config.yaml
model: "image classifier"
train_examples: 97500
horizontal_flip: true
fused_qkv: true
inner_norm: false
patch_size: [4, 4]
conv_stem: false
layers: 8
positions: "learned"
lr: 0.00061
beta1: 0.85
eps: 1e-08
batch_size: 384
warmup_steps: 550
Rows from block 5, named by matrix and row number. Rows with one number belong to one attention dimension. Each number is 200 + 30 x the weight over its row's rms, rounded and kept within 0 to 999. All counts start at 0. After the name is the row's rms in percent of the matrix's.
# q: attention query, key and value (stacked) (model.blocks.5.attn.qkv.weight, 960x320, the q third), inputs 107-213
# k: attention query, key and value (stacked) (model.blocks.5.attn.qkv.weight, 960x320, the k third), inputs 107-213
q.66,106,202,175,173,168,166,267,193,184,222,204,184,161,215,190,228,157,139,250,189,225,184,186,202,215,203,208,231,157,170,177,140,236,189,199,195,259,196,244,206,203,207,196,195,262,187,246,128,206,196,187,190,199,244,205,154,179,218,187,161,190,213,227,203,237,181,192,187,185,245,236,164,191,174,188,189,180,203,144,217,162,154,170,161,176,253,189,204,222,235,213,170,246,200,156,209,212,190,175,198,220,139,250,214,157,155,233,214
q.67,103,193,208,270,166,176,181,169,193,208,180,228,149,161,202,209,215,190,239,254,226,217,205,205,219,235,143,218,191,206,183,161,197,196,255,191,206,220,194,260,114,253,202,244,178,187,189,220,181,170,192,206,162,238,211,181,181,157,166,224,219,227,207,234,178,148,242,237,238,165,165,216,211,192,213,186,197,172,226,213,181,224,183,178,265,199,246,257,232,144,212,186,204,207,229,168,181,189,234,191,223,188,208,200,172,202,213,194
q.68,096,199,188,177,227,220,195,247,183,218,131,201,215,183,268,204,188,218,159,203,201,167,173,210,141,198,220,167,233,225,224,245,165,226,164,231,153,203,163,134,234,187,149,168,191,236,212,272,206,251,193,215,129,198,234,265,226,205,204,226,224,121,168,185,215,220,165,188,204,186,170,215,209,191,234,197,219,223,200,216,233,211,236,215,181,177,183,196,145,162,167,226,190,188,155,230,164,199,203,170,149,239,186,223,298,218,144,199
q.69,099,188,218,220,148,166,203,181,213,196,191,238,166,189,172,174,190,219,248,221,224,248,201,200,218,198,140,245,225,234,195,214,234,155,260,211,191,207,180,270,127,262,193,207,188,220,158,240,212,192,203,189,183,240,202,218,175,169,158,267,209,214,207,222,201,163,240,211,235,190,236,206,177,222,155,201,249,158,203,244,217,236,204,183,278,211,206,205,209,178,205,193,190,201,190,192,164,169,203,150,199,182,194,228,218,228,177,160
q.70,101,165,210,242,185,196,210,185,168,208,241,145,173,192,185,202,148,207,252,179,243,195,193,245,184,200,253,215,173,152,203,202,171,171,202,179,238,220,239,217,203,188,216,186,204,211,251,200,169,186,196,220,191,263,175,147,250,247,197,101,203,172,175,198,194,239,171,170,183,269,156,199,166,182,227,196,148,186,149,178,168,154,171,189,228,218,173,224,241,208,153,201,197,170,229,152,242,208,189,180,178,210,245,215,184,154,215,220
q.71,112,194,209,194,181,192,234,236,226,205,248,162,185,216,151,157,210,279,207,155,225,200,190,239,161,202,220,231,224,216,269,256,183,191,213,212,173,231,189,220,196,216,216,198,157,176,157,219,189,209,158,184,157,201,181,164,219,189,174,267,159,162,222,230,176,280,172,256,190,200,165,167,179,193,205,238,135,152,209,166,207,192,266,212,234,164,187,194,218,194,160,209,145,157,205,238,241,195,234,195,189,260,215,210,271,149,205,249
q.72,111,195,258,213,195,203,188,176,176,177,225,214,239,189,218,253,198,248,178,173,223,256,228,196,201,232,154,195,168,135,175,213,177,176,202,258,212,149,224,185,205,191,255,188,174,225,185,205,228,161,244,257,221,220,174,139,248,220,223,233,195,201,191,195,208,169,224,212,255,198,192,210,186,182,225,237,229,195,203,236,187,174,181,216,153,226,215,239,134,171,139,243,121,213,215,182,186,159,214,208,199,213,235,194,185,224,159,182
q.73,093,181,168,131,195,152,235,247,198,212,183,200,183,188,225,239,199,171,175,182,167,231,134,173,208,181,162,267,209,247,210,220,195,178,213,226,198,178,167,207,210,230,176,155,234,211,194,227,207,193,179,233,109,224,209,216,160,209,184,247,182,152,185,173,226,219,197,253,213,190,206,171,172,186,219,196,222,188,240,216,243,200,237,179,218,186,223,214,201,182,188,249,225,198,181,231,176,149,242,205,172,201,198,211,284,194,174,157
q.74,095,175,185,212,179,173,206,182,211,158,214,152,175,184,146,214,207,211,191,166,213,157,218,232,261,226,173,192,173,181,189,211,214,184,204,190,229,234,236,227,173,192,240,211,150,192,224,177,211,170,180,174,251,206,241,191,154,179,233,184,202,231,239,209,170,169,227,195,181,188,255,145,243,237,229,218,142,192,204,229,161,222,166,162,191,173,179,211,254,258,129,168,183,199,160,171,287,231,217,194,223,170,214,174,202,171,232,210
q.75,110,202,208,158,225,244,204,206,170,151,212,216,188,209,187,155,207,272,187,221,219,175,247,199,156,200,217,229,213,209,199,218,166,218,177,177,181,262,133,177,196,180,185,184,189,185,211,237,157,221,260,234,157,206,190,244,215,226,177,211,141,163,96,211,197,225,189,195,171,255,202,206,190,191,212,172,204,196,214,212,247,200,220,216,222,204,165,233,195,144,209,195,180,189,225,172,159,259,219,171,169,259,205,246,234,232,195,202
q.76,091,231,247,220,207,231,136,210,177,190,159,219,231,173,239,202,151,211,211,229,211,221,232,240,234,157,194,166,219,203,207,226,184,223,184,192,198,241,187,186,221,179,158,166,172,171,208,232,213,197,310,179,218,164,235,203,238,218,219,131,262,197,181,184,198,180,219,166,182,173,170,208,246,229,180,200,229,252,242,208,204,236,153,211,222,189,184,160,193,211,262,222,200,214,195,170,204,233,166,184,146,247,199,206,192,263,175,198
q.77,106,164,225,241,152,192,187,176,159,209,196,159,167,200,201,254,128,224,222,197,221,211,208,234,180,187,187,209,177,130,170,216,190,173,187,206,254,189,214,223,206,186,239,173,194,224,223,216,193,192,175,232,178,237,209,131,233,267,199,201,191,176,186,170,171,190,181,170,213,245,231,195,205,191,227,182,226,217,178,197,175,214,142,195,206,188,180,219,224,207,166,251,199,164,197,110,219,180,238,167,193,189,238,198,172,165,176,184
q.78,080,158,226,199,105,222,226,146,153,197,231,206,164,194,196,184,128,258,240,153,223,186,145,204,171,207,144,236,167,207,187,216,246,185,256,259,201,222,182,247,150,227,217,220,181,194,247,236,228,182,183,206,144,202,218,166,154,236,178,237,218,194,211,197,212,191,203,188,199,246,239,216,209,167,190,206,254,151,231,219,215,236,163,158,247,199,190,223,260,214,134,259,200,198,191,134,196,178,233,188,201,179,220,190,254,194,167,156
q.79,089,179,230,224,238,204,171,241,154,185,194,186,170,183,193,228,210,187,171,213,257,195,260,234,187,228,228,138,196,178,248,169,161,203,167,173,172,225,146,201,209,162,245,168,172,217,188,252,193,221,222,238,201,188,206,201,217,186,199,173,184,216,184,210,153,198,196,194,240,165,194,219,222,221,202,159,164,193,220,214,202,178,179,223,161,201,169,198,178,116,244,164,182,211,233,177,234,231,204,185,210,259,181,250,201,251,208,191
q.80,081,209,204,158,162,194,228,148,174,196,199,211,173,217,188,191,198,178,247,187,212,166,219,185,206,171,160,269,169,149,186,212,230,174,213,219,244,128,170,231,183,245,183,227,213,226,234,139,250,195,216,194,196,224,210,189,199,237,206,244,168,214,197,213,219,158,176,228,232,261,252,226,212,184,168,222,222,186,226,228,209,187,218,175,198,246,178,157,206,240,181,212,215,176,176,141,184,155,201,194,196,131,219,193,168,233,192,207
q.81,117,250,236,178,265,280,199,191,202,190,192,245,207,204,120,191,227,194,216,213,221,187,265,193,206,161,205,205,185,208,187,226,220,211,201,192,206,265,199,183,183,202,176,239,230,169,158,184,191,193,254,200,261,178,179,259,179,186,176,218,179,239,155,216,229,187,205,226,163,230,209,229,194,225,144,182,177,220,202,172,202,208,233,195,217,234,186,189,216,201,270,187,210,201,193,230,176,282,184,208,181,226,195,219,165,238,247,233
q.82,100,226,224,160,167,202,198,152,153,201,211,251,211,186,201,196,189,237,210,233,168,189,200,200,215,168,156,218,217,250,192,176,245,199,205,245,200,184,213,182,192,218,210,165,233,252,210,185,235,192,192,251,183,206,231,182,163,213,178,276,151,193,169,159,211,166,182,207,257,213,233,208,256,182,205,234,254,185,246,235,215,225,245,217,235,233,237,203,166,205,170,264,209,170,174,173,190,135,199,207,202,201,180,219,208,229,200,160
q.83,088,202,150,151,244,192,211,207,196,254,202,143,226,252,209,200,211,202,145,183,165,193,214,169,207,218,226,147,223,228,199,205,194,270,164,147,254,173,208,163,268,129,196,147,137,204,167,190,184,246,212,224,203,167,219,215,231,214,242,130,189,193,199,228,191,189,199,200,205,213,203,149,216,195,256,179,159,219,215,155,210,174,192,211,113,198,220,203,198,207,184,185,183,221,226,210,225,209,157,231,186,218,192,208,211,174,189,200
q.84,092,179,177,192,225,176,234,146,195,170,243,211,216,158,178,221,219,157,226,201,228,200,236,216,258,226,146,214,149,137,164,151,216,214,210,161,222,168,229,200,189,191,245,220,152,210,211,128,186,165,214,247,264,219,199,203,186,217,205,151,168,273,230,230,207,130,225,217,219,221,230,218,214,178,227,194,223,203,186,230,152,196,185,213,167,252,207,273,216,214,209,177,194,200,216,154,243,175,179,262,234,175,229,265,111,207,248,212
q.85,097,202,189,154,210,163,217,195,159,205,209,211,161,212,193,183,205,210,207,199,195,177,199,200,211,191,176,270,270,234,202,168,233,235,188,185,229,214,143,217,191,196,196,190,215,171,200,189,213,202,238,223,178,203,172,214,143,245,161,215,148,202,182,223,216,217,210,229,173,229,206,145,245,206,208,177,234,227,180,165,239,186,239,209,153,224,208,208,192,189,207,247,243,197,202,149,171,175,180,197,212,192,194,250,176,165,198,190
q.86,092,196,177,174,222,243,198,227,204,198,185,165,242,218,214,217,205,232,157,212,209,228,232,230,206,222,268,170,170,188,219,243,162,204,129,222,182,190,237,114,226,136,190,175,204,248,226,204,203,244,196,265,165,191,184,193,231,245,194,182,141,177,195,178,179,197,135,199,225,210,207,174,191,225,248,174,178,201,190,198,220,190,212,244,146,169,143,226,134,185,136,222,157,187,183,219,186,167,251,217,169,212,229,222,204,196,148,230
q.87,088,234,177,226,205,172,195,263,221,225,188,173,212,158,238,250,150,122,234,172,192,179,189,193,172,157,239,160,196,181,221,213,210,217,169,151,219,193,212,169,213,164,167,168,201,218,240,235,182,208,219,173,186,167,182,203,206,161,221,110,231,192,236,217,168,244,214,175,180,170,177,174,175,236,219,186,190,223,200,190,196,178,171,196,174,162,173,206,215,221,207,201,257,217,216,201,219,226,191,204,196,159,190,205,242,184,192,163
q.88,108,169,234,236,170,187,157,168,167,176,187,222,197,132,213,267,174,219,212,166,206,241,225,221,214,202,128,211,199,136,210,274,218,187,198,246,223,159,215,197,198,211,221,195,152,261,196,222,250,163,198,183,217,196,230,167,224,183,242,214,188,215,187,196,189,162,215,167,278,201,203,207,252,205,207,241,256,196,288,245,168,243,198,186,177,161,197,201,210,234,144,216,184,173,204,161,216,177,220,186,200,204,173,187,198,247,197,194
q.89,099,220,210,189,235,247,176,228,208,174,195,145,196,251,179,151,224,245,152,249,223,170,184,218,163,212,254,185,242,246,221,192,165,223,190,175,181,295,194,178,193,195,212,186,191,145,208,225,145,232,193,251,189,170,164,258,212,196,212,225,183,172,164,200,209,223,200,221,138,209,182,214,192,214,179,185,133,191,204,153,251,184,246,215,219,180,181,187,220,125,219,162,187,203,212,216,167,273,207,175,213,251,207,201,249,171,179,219
q.90,105,185,200,185,208,137,203,180,207,229,233,198,262,182,210,187,216,151,166,224,156,236,209,160,251,241,131,175,206,216,198,189,197,195,198,172,208,124,197,210,205,164,211,215,172,223,190,152,240,181,204,227,218,164,189,209,189,190,209,214,289,243,257,245,184,186,224,226,211,193,181,164,168,149,226,203,234,204,178,197,167,194,199,258,139,226,244,220,141,188,174,169,144,255,225,218,231,102,173,227,253,196,173,209,199,210,183,179
q.91,106,224,169,159,197,211,243,196,216,243,257,156,187,238,176,169,219,217,223,166,203,179,178,177,172,189,199,226,165,183,241,169,223,179,213,167,242,214,216,210,181,224,216,191,196,177,222,168,165,207,200,249,183,213,161,248,181,237,173,201,181,184,194,212,232,226,159,249,150,285,213,184,149,163,166,187,152,157,176,200,206,170,236,192,221,227,216,229,152,222,149,182,183,192,193,228,197,214,192,187,208,203,233,203,202,148,199,192
q.92,098,213,218,221,214,195,174,294,187,219,199,152,244,188,263,219,209,213,202,162,217,242,183,222,170,201,243,182,210,235,225,251,171,205,207,215,162,193,155,169,205,241,189,210,230,198,191,259,200,228,179,148,172,194,184,169,206,168,199,196,236,153,247,180,150,288,185,205,227,125,135,166,176,256,220,221,175,224,224,179,235,223,188,198,229,130,159,174,221,188,204,224,172,191,200,252,200,207,204,195,166,246,155,162,238,205,189,174
q.93,095,182,182,210,163,170,198,166,150,164,169,216,132,169,176,199,209,236,241,188,221,204,184,211,204,226,170,260,176,202,197,199,229,164,235,226,202,215,164,292,156,262,216,198,204,208,209,223,210,227,158,219,168,255,195,195,153,211,167,241,163,202,162,248,202,150,206,224,255,187,250,228,201,217,190,202,256,153,171,238,210,225,180,160,271,209,178,262,216,154,203,239,207,200,195,197,207,204,212,182,173,205,168,249,224,206,175,164
q.94,097,212,191,187,281,212,203,224,229,221,222,161,280,208,184,159,220,184,137,221,182,235,232,174,217,212,240,168,147,199,207,201,144,223,170,174,167,190,214,143,259,176,250,197,179,205,158,185,192,208,191,209,214,202,136,183,241,192,235,191,209,218,157,233,192,202,205,240,209,206,185,182,149,181,245,202,144,217,187,197,196,160,220,252,120,214,215,236,155,157,208,163,152,231,220,251,195,195,216,252,207,246,205,222,183,197,187,239
q.95,107,210,184,215,225,167,191,176,224,262,211,237,192,228,192,188,224,159,186,212,162,184,187,149,209,237,173,151,241,236,228,139,216,234,200,206,183,147,213,201,193,182,245,213,197,188,189,167,236,181,149,218,196,163,210,195,189,168,184,219,248,234,277,188,158,185,231,209,191,160,187,185,219,167,205,211,160,185,176,187,159,197,225,230,146,181,276,189,202,203,162,148,175,236,204,200,265,137,186,220,254,177,171,176,175,170,211,203
q.96,114,236,199,191,230,198,220,218,236,246,184,192,155,198,134,240,207,159,175,170,188,211,169,152,211,186,215,212,228,176,212,193,268,224,210,237,201,231,185,220,192,198,203,216,216,119,185,228,235,163,200,176,251,215,122,182,186,186,189,198,175,241,237,202,211,204,214,205,191,172,220,212,201,195,167,181,184,191,185,194,151,143,224,175,180,196,246,136,199,202,272,147,228,251,258,166,188,203,170,223,215,206,162,150,156,172,286,206
q.97,098,167,176,187,238,167,207,170,153,182,210,197,204,172,222,221,202,198,176,206,218,198,239,234,229,176,208,226,167,150,178,200,174,228,165,177,197,139,219,191,239,170,195,145,194,266,241,141,190,267,214,210,197,198,257,231,183,209,246,176,189,206,201,194,198,176,206,140,222,205,254,214,223,193,258,243,214,215,213,201,230,229,200,201,185,230,148,281,187,186,175,211,207,177,170,201,225,226,216,200,191,153,185,251,217,274,177,184
k.66,101,156,133,246,159,204,243,203,213,192,210,169,197,203,187,215,186,180,199,151,231,196,177,190,208,237,252,175,217,165,226,220,158,250,215,185,226,190,231,242,167,198,242,156,188,206,140,167,190,205,194,248,203,224,262,151,222,178,179,193,168,214,202,229,184,197,230,249,200,209,198,193,194,206,228,169,195,176,168,191,168,195,226,206,204,205,196,194,246,222,176,190,204,203,237,187,208,203,225,231,227,216,218,239,218,225,204,221
k.67,117,199,183,178,229,203,227,189,211,229,165,184,167,217,184,212,186,155,247,205,176,262,204,193,263,220,182,227,168,145,187,169,240,189,172,190,258,204,232,167,243,185,245,157,224,252,223,150,216,156,206,211,191,235,201,151,180,201,228,164,244,263,215,225,209,201,194,202,233,199,204,178,222,242,190,185,214,233,175,244,128,177,194,178,162,250,209,198,198,196,179,206,233,197,198,187,209,171,195,239,184,145,247,205,222,203,241,242
k.68,103,197,207,209,173,228,183,177,207,203,181,224,228,181,198,181,201,226,160,188,240,170,204,178,134,187,178,170,259,246,229,227,164,183,201,219,181,219,169,179,196,223,166,235,197,185,183,232,206,261,172,209,202,164,244,211,161,196,171,220,181,112,201,168,194,225,185,200,213,194,186,202,179,178,173,191,208,200,244,173,265,235,204,229,217,139,167,209,175,196,236,187,212,216,176,228,200,243,181,163,239,223,152,194,169,212,171,175
k.69,112,211,199,180,211,176,207,221,198,210,152,182,153,185,192,226,191,176,244,196,185,265,201,195,281,209,180,227,153,145,215,173,234,202,174,181,259,195,215,207,196,184,211,162,208,239,221,172,210,162,202,177,213,215,179,138,205,190,216,187,215,242,184,216,198,184,212,205,184,203,194,196,187,209,188,182,183,231,195,256,118,193,230,173,156,203,162,221,229,189,187,240,228,187,207,186,191,184,197,211,199,168,277,192,218,200,227,249
k.70,097,178,124,180,128,166,245,199,257,262,231,227,193,175,201,258,206,171,215,176,228,175,173,232,245,203,244,232,248,224,219,184,193,174,218,201,210,184,211,246,163,193,216,168,193,257,158,213,231,184,183,179,213,223,229,131,171,180,200,229,135,202,237,182,208,160,180,225,270,231,179,195,174,151,217,191,198,188,161,170,151,263,222,208,203,213,184,232,181,240,213,212,252,189,190,199,204,194,184,232,204,180,166,208,246,180,237,192
k.71,106,182,200,176,148,188,216,195,221,235,209,175,210,176,231,230,150,203,192,202,243,198,160,208,206,257,169,236,252,278,180,179,207,152,230,160,209,232,212,214,168,201,156,234,185,244,226,234,242,211,198,190,160,223,184,120,172,156,189,196,146,192,234,213,210,177,228,236,230,175,162,224,156,153,203,206,232,184,250,212,236,246,189,157,201,174,181,217,189,201,200,211,226,204,222,178,171,213,212,212,210,154,161,236,210,143,219,193
k.72,107,205,219,183,244,256,207,244,188,223,220,237,237,195,195,172,217,199,232,178,176,221,239,214,186,197,178,217,207,197,198,214,186,190,198,214,224,180,243,199,240,187,212,184,176,181,182,199,190,219,201,166,282,154,175,145,181,200,191,196,232,205,219,176,250,165,190,212,247,229,189,188,234,214,238,230,187,197,183,194,186,160,165,219,183,212,190,226,187,178,222,199,138,175,181,235,261,145,183,252,162,173,194,213,239,178,151,220
k.73,091,146,219,240,189,194,198,180,216,201,166,186,185,166,183,182,163,182,211,188,199,221,197,160,128,232,153,212,243,240,242,189,196,206,190,230,208,225,218,175,207,165,205,165,190,171,197,222,255,217,198,228,221,223,250,183,179,212,233,186,175,186,186,233,214,188,244,226,236,223,157,225,223,200,128,161,198,217,225,232,229,188,210,204,245,167,98,212,194,202,209,219,206,193,210,224,194,241,238,183,255,191,198,202,204,261,150,213
k.74,094,220,232,220,167,162,160,163,195,171,227,167,211,239,246,242,169,178,223,259,181,232,184,196,269,215,162,214,114,137,185,198,265,161,225,208,200,146,221,227,137,235,204,171,227,242,201,215,204,171,216,220,190,224,226,169,224,183,224,199,217,233,250,231,176,208,238,198,221,183,223,181,187,213,206,182,247,205,172,220,153,171,164,196,194,240,197,169,210,230,131,210,223,195,191,187,234,153,197,248,182,187,221,204,203,162,220,188
k.75,105,230,227,182,201,243,211,189,229,231,180,226,168,157,156,265,222,220,189,184,191,233,157,170,199,159,213,196,246,227,214,198,202,189,209,248,210,251,208,181,208,185,191,247,181,173,214,225,232,264,178,145,209,223,170,191,209,198,191,225,190,169,208,165,211,190,186,217,210,212,175,244,230,196,189,198,230,198,234,179,185,212,265,232,208,228,158,135,177,218,266,164,202,185,214,223,129,276,166,191,202,214,160,167,158,215,218,191
k.76,092,260,224,155,183,218,162,183,191,184,196,235,234,233,200,192,224,258,192,216,151,196,215,209,186,162,167,204,210,145,194,213,186,198,183,214,159,196,177,193,206,204,195,229,207,224,210,202,168,204,201,167,236,113,206,269,205,211,188,223,236,146,185,163,149,225,148,161,150,228,168,175,219,265,220,226,205,176,187,154,213,228,217,223,228,174,235,200,178,195,198,224,187,167,161,177,211,203,181,182,182,241,238,123,180,217,155,197
k.77,104,217,160,174,176,189,222,176,185,224,189,214,236,189,224,216,187,177,255,180,199,189,195,214,214,229,177,190,208,212,201,200,197,175,206,229,247,180,212,240,184,193,233,160,175,266,171,192,217,246,194,216,214,187,222,123,174,213,179,181,188,194,256,185,174,153,189,182,278,184,161,208,234,200,189,205,182,189,178,228,157,204,167,225,174,183,132,206,217,183,204,222,207,132,162,222,214,168,204,219,193,168,234,207,209,227,192,254
k.78,094,171,222,198,181,145,217,190,201,224,169,208,161,167,213,245,197,185,249,177,160,246,225,209,251,249,168,216,161,126,180,162,246,223,174,184,277,187,215,255,181,191,244,177,228,218,169,220,207,204,165,180,183,223,203,118,222,185,238,195,204,232,216,208,215,169,205,235,246,195,213,211,189,227,188,190,173,192,205,250,150,158,228,176,150,198,182,236,215,191,181,216,232,179,214,221,204,163,223,214,201,185,231,194,204,182,227,261
k.79,085,233,165,203,219,251,188,137,228,222,246,225,220,200,211,167,194,193,184,208,176,206,184,200,203,189,165,202,217,188,177,219,194,171,147,226,126,168,213,147,250,194,165,193,219,211,227,202,197,255,206,207,191,180,223,251,157,209,207,210,214,169,216,181,194,184,206,179,214,193,201,193,201,228,180,224,250,245,224,175,233,208,182,218,269,234,202,150,214,203,236,182,208,172,168,244,218,230,180,222,184,233,156,208,187,242,214,135
k.80,085,165,248,204,198,172,202,276,234,213,173,171,193,193,180,223,199,171,263,202,190,261,187,221,215,217,252,212,141,218,229,203,210,209,223,194,221,226,243,225,195,228,248,164,209,195,179,202,205,151,201,195,211,229,177,138,185,190,184,185,191,238,219,202,174,204,234,208,186,161,189,205,202,208,185,207,182,211,212,215,131,173,234,227,146,175,195,212,249,181,206,214,175,194,221,177,192,183,247,237,160,206,244,180,183,213,173,241
k.81,113,256,210,148,232,195,166,203,236,185,204,228,201,204,156,231,235,261,207,173,198,233,209,226,234,170,226,226,177,209,176,215,207,221,216,223,217,220,204,153,189,220,192,234,191,178,210,194,193,158,217,171,213,219,153,207,222,211,185,226,172,214,159,194,190,215,208,199,179,209,211,278,187,196,199,200,220,214,216,158,159,210,233,207,222,228,244,134,219,226,257,191,215,211,240,172,143,230,190,202,168,234,203,179,171,201,221,167
k.82,095,187,255,224,246,214,181,274,173,183,119,190,185,192,184,170,201,216,219,185,147,246,200,190,192,189,140,218,179,234,214,189,195,193,204,257,234,232,195,217,196,243,246,189,179,175,155,227,183,180,205,199,233,214,167,212,186,178,201,179,263,220,209,174,208,204,225,190,192,218,178,210,259,243,166,222,178,204,221,183,190,141,181,232,183,159,198,229,243,175,220,227,168,169,185,196,208,192,202,183,190,216,229,199,144,219,194,245
k.83,097,201,178,218,151,210,221,160,202,215,266,214,223,199,211,112,203,247,110,218,227,134,193,190,150,186,187,149,232,289,203,208,140,176,209,179,152,200,196,187,200,216,168,240,153,178,196,227,182,225,200,219,186,177,213,249,193,200,191,182,207,140,207,184,201,203,205,210,174,227,188,183,191,216,220,241,227,201,213,160,285,246,201,208,242,178,237,178,173,227,196,183,186,192,201,206,200,212,165,192,210,237,154,235,218,202,188,137
k.84,091,217,162,208,223,235,227,208,224,181,242,159,190,237,162,173,200,162,220,182,152,222,180,195,223,195,234,206,181,158,186,222,194,222,191,206,213,160,249,221,220,193,218,162,199,164,194,147,185,152,255,227,252,205,168,189,204,176,212,171,244,253,222,228,225,202,233,225,192,244,212,199,236,204,239,193,208,231,184,201,166,127,188,208,194,263,229,196,240,234,183,161,188,180,218,194,215,173,196,233,153,207,232,210,198,234,167,177
k.85,090,248,235,260,209,227,209,186,262,212,174,199,159,182,196,125,182,219,157,233,176,227,138,172,203,206,172,181,237,235,218,241,208,228,208,222,202,222,208,189,181,221,222,199,173,175,194,159,188,170,203,199,223,239,196,196,236,180,263,188,214,172,198,230,179,198,250,267,177,193,169,244,254,223,183,196,214,229,193,189,192,206,309,233,230,226,194,141,236,201,224,191,204,220,251,179,174,241,208,142,177,242,187,195,141,274,140,205
k.86,104,179,199,209,177,193,207,191,219,212,238,231,229,174,205,184,215,234,152,190,227,149,191,186,125,207,194,181,256,272,204,205,148,212,197,217,172,199,216,207,212,172,155,224,145,160,216,238,199,261,191,200,192,179,201,239,171,193,161,235,200,143,207,199,215,169,202,180,224,188,171,206,210,163,182,207,208,222,215,162,283,219,189,197,224,175,187,228,168,192,214,174,185,203,197,206,230,250,174,190,216,228,175,201,201,217,170,133
k.87,087,181,168,208,147,192,197,160,193,201,231,199,230,236,197,195,210,235,173,199,231,145,201,218,146,207,172,204,216,201,205,216,180,152,173,194,117,173,157,192,169,147,194,227,184,208,184,236,166,205,206,196,170,151,211,257,161,255,204,210,179,126,203,211,217,234,219,195,219,205,212,163,169,213,183,191,180,188,209,167,245,233,233,161,204,166,184,182,135,204,171,210,190,190,199,201,195,235,194,180,211,249,185,205,214,206,170,183
k.88,106,213,216,229,192,154,164,175,176,178,194,194,226,235,244,169,157,148,239,215,177,248,217,205,233,210,139,248,168,154,211,225,237,172,193,197,204,169,206,191,220,226,189,179,217,250,211,183,181,186,199,178,229,121,179,187,178,188,166,178,241,194,212,185,205,205,168,144,221,197,192,152,213,229,222,225,188,193,219,194,175,162,113,189,176,175,168,225,238,160,153,245,183,171,151,217,259,147,233,233,189,188,249,194,208,185,183,225
k.89,096,265,198,159,191,210,207,211,201,237,205,221,161,176,167,239,228,223,131,198,233,169,179,164,181,182,183,156,227,222,181,191,179,210,208,235,176,263,184,164,201,178,170,252,211,196,223,197,202,253,184,148,168,239,170,190,236,183,197,199,156,186,186,214,199,196,204,225,190,196,201,218,224,173,161,197,234,191,197,192,201,255,234,200,195,224,227,205,146,197,254,186,234,208,261,218,119,255,151,195,205,197,127,202,162,217,225,162
k.90,101,177,201,244,244,202,204,283,205,213,234,143,253,238,207,123,195,194,204,216,172,176,203,166,160,206,170,198,178,200,195,210,155,253,201,163,211,155,267,190,226,188,203,216,197,130,193,163,192,188,226,228,238,124,181,247,210,192,228,195,257,219,203,236,242,243,202,191,138,239,216,156,223,207,256,222,184,199,204,200,222,122,153,212,203,203,242,219,259,200,181,163,159,213,209,177,255,182,197,167,224,199,185,219,214,177,174,189
k.91,103,153,163,169,172,195,263,259,217,241,214,226,173,179,160,264,182,204,197,194,244,188,183,212,235,199,208,199,232,257,194,190,187,240,232,192,237,209,239,215,193,179,208,202,171,178,183,190,220,211,197,216,187,257,167,109,206,196,202,218,142,225,179,192,214,171,209,279,232,194,180,226,177,135,191,223,222,175,215,211,157,229,243,160,199,214,188,213,177,229,243,213,218,218,287,213,172,214,226,206,188,190,188,191,194,182,231,245
k.92,098,197,205,180,150,219,162,111,173,217,194,206,196,222,234,239,174,171,201,210,241,183,223,223,175,241,195,255,242,228,200,207,176,159,180,185,147,183,143,185,224,186,172,222,224,224,218,215,203,234,189,175,155,163,192,201,160,233,204,215,177,153,217,192,211,210,171,184,202,191,195,218,162,198,162,202,187,208,226,195,277,258,170,153,217,164,197,188,165,191,160,228,228,210,164,203,209,228,194,202,193,172,198,193,236,157,203,181
k.93,102,208,209,195,210,186,207,228,212,207,154,193,143,157,186,227,187,155,237,215,190,250,168,195,248,237,157,221,187,159,221,191,215,192,164,205,259,224,219,231,221,194,217,151,218,213,200,205,249,184,196,198,192,242,186,125,198,201,204,186,212,246,221,208,198,161,213,221,251,166,205,209,214,217,149,176,181,220,203,222,97,161,215,176,152,179,170,210,215,218,229,204,219,187,186,216,180,165,208,222,184,151,253,186,184,212,213,257
k.94,106,197,177,191,240,225,212,209,166,221,245,207,257,210,211,191,182,235,161,167,227,158,235,182,130,200,208,176,241,242,202,225,170,197,211,230,161,207,230,184,213,187,177,242,196,122,190,198,184,224,219,228,217,173,191,233,201,190,174,198,198,171,208,204,219,214,183,193,185,208,180,186,195,179,220,204,207,188,206,170,274,228,189,229,250,192,251,204,182,238,213,174,184,227,207,227,207,245,157,194,210,210,133,186,209,205,172,140
k.95,104,166,171,267,234,185,198,204,196,203,271,159,230,222,229,134,191,192,166,246,215,166,200,173,158,197,182,187,197,228,190,176,201,212,205,139,168,180,221,214,228,239,210,166,200,194,211,140,194,203,240,241,195,187,203,269,214,187,224,162,254,205,202,241,218,220,187,171,118,226,234,148,195,196,274,185,200,184,202,190,285,177,146,218,196,190,231,216,259,187,143,192,181,243,207,189,214,145,191,188,231,191,176,287,209,173,198,183
k.96,115,191,215,193,246,192,188,192,171,201,231,217,212,208,178,147,207,228,175,199,222,168,218,218,232,227,254,204,144,187,194,226,200,200,226,152,192,187,218,186,203,193,234,228,202,184,179,186,193,175,220,272,232,202,220,282,199,181,176,226,200,215,147,243,208,189,196,229,155,214,227,205,153,150,199,195,185,224,227,218,204,218,202,237,211,172,230,224,183,187,154,200,169,213,235,156,207,189,173,175,209,238,174,208,189,253,207,189
k.97,104,189,176,237,206,213,237,245,221,204,218,233,181,186,203,227,169,165,189,166,209,167,178,172,188,200,219,167,208,270,212,181,229,216,188,268,220,231,195,206,191,226,192,209,185,163,157,219,152,202,201,163,175,252,153,187,241,216,207,176,164,200,197,237,200,231,224,190,197,228,171,184,251,185,208,192,209,189,152,183,215,181,213,176,200,250,157,199,209,249,281,133,230,201,176,256,211,266,193,196,163,220,223,202,194,172,200,216